Weights of a small audio captioner: decoder layers 7, muon at rate 0.0054.
Rows from block 4 of the audio encoder of a small audio captioner, named by matrix and row number. Each number is 500 + 40 x the weight over its row's rms, rounded and kept within 0 to 999. All counts start at 0. Numbers have three digits each.
Before each channel's rows are labels from the 100 clips, of 14848, where the channel reaches its highest value: "top examples" is what is common among them; "peak in band" is the frequency band that holds the peak. Only what is clearly more common there than usual is listed. The data: synthesised imitations of 52 everyday sounds, one a clip.
# p10: first pointwise conv (encoder.blocks.4.p1.0.weight, 192x224x1x1), inputs 112-223

top examples: clipping; text has "clipped"; signals
peak in band: 0 to 250 Hz
p10.62:519490454510461422506474565493508489560512519480442478475478555483526557447484454490536439457485452490524506619504441522413436508527476499521459518438505462473471512558595520481507471551462508504465489488522475555466443520506467615487493472492534576524436470505403418502532466409528493449539454507449511465561497485448527512473555478528

top examples: signals; siren
peak in band: 0 to 250 Hz
p10.162:550542511529480478459444457464551495465495493564462468525516509553497455495476504520492498485546487502495468492577488495463466488462477526574543455538541557554487433478526476554498534494501492456542429576471493484480461503474519528472471482509521532490422551491437526466454462469469502581433545501592499475576490465500488498488421498496

top examples: laser zap
peak in band: 0 to 250 Hz; 500 to 1000 Hz
p10.46:598459459557489527512543497622500526499508548492492514472508413513522487506571475500547537526541496466509451457523505541479487528541524524579406519529531513483456500555471532495480486438488534433457467501504501536500531488423505511522441553526562437465523502586460561497482450459508435424518523477544547522498432462472579534554488503545

top examples: clipping; text has "clipped"
peak in band: 4000 to 8000 Hz
p10.125:488505551446451530460486466429507485470468584546488513481529489487474512475504493482495459463483485556495516493512551506480494519507569498443464479518515417466451511450421528504525513505563517518542503474540566520495528538504507476442538434489493483534432490476507471526461490482527539493518444418448526470547485500527413431436539528453

top examples: clipping; text has "clipped"; mains hum
peak in band: 0 to 250 Hz
p10.141:528506594493523584466454532489536507534493505549530461539553505552514496535521618471492504526453488534470479524488539515476520567499544515529548494579591497590455493510512480472502493532482512564465464518468520515496497504466472465472437414555449455461405479452533508530530532552470461544533487489497462462534447490463489541487500452464

top examples: signals
peak in band: 0 to 250 Hz
p10.41:617531594535420577474484397496476490532443490543468472459475481510498532567507438460497420470504537460517512441536501439448464492460479547455513483523517534459516482402547446471473521490533441504485522521524498588509537497534511546478563477558502514520545549392460465507546504457487499522446530462498484505532526472490483499498501519471

top examples: clipping; text has "clipped"; white noise
peak in band: 4000 to 8000 Hz
p10.136:429512420553523492490509503469469509439544465533468530481501485501503479559496499507528424502473520458581489550494489521482436478440505530494522547442507485507522429551594505466415485495427482504475564496504488528467516477506559417501495437505475504487588511470545448460486513478513543526492500559529455458419525397519484512493499484463

top examples: clipping; text has "clipped"; mains hum
peak in band: 0 to 250 Hz
p10.185:586456456504538531457456523422568520545557539461513471500499517489480484426464478465538500517480428493617500456550560471455484564577551469531509522526474459476498518466460502511512434501484478569504550491479470461506553526554484459553515452455451560559501531436521505490490528500475529495582515482520489491421516519534436480520495496526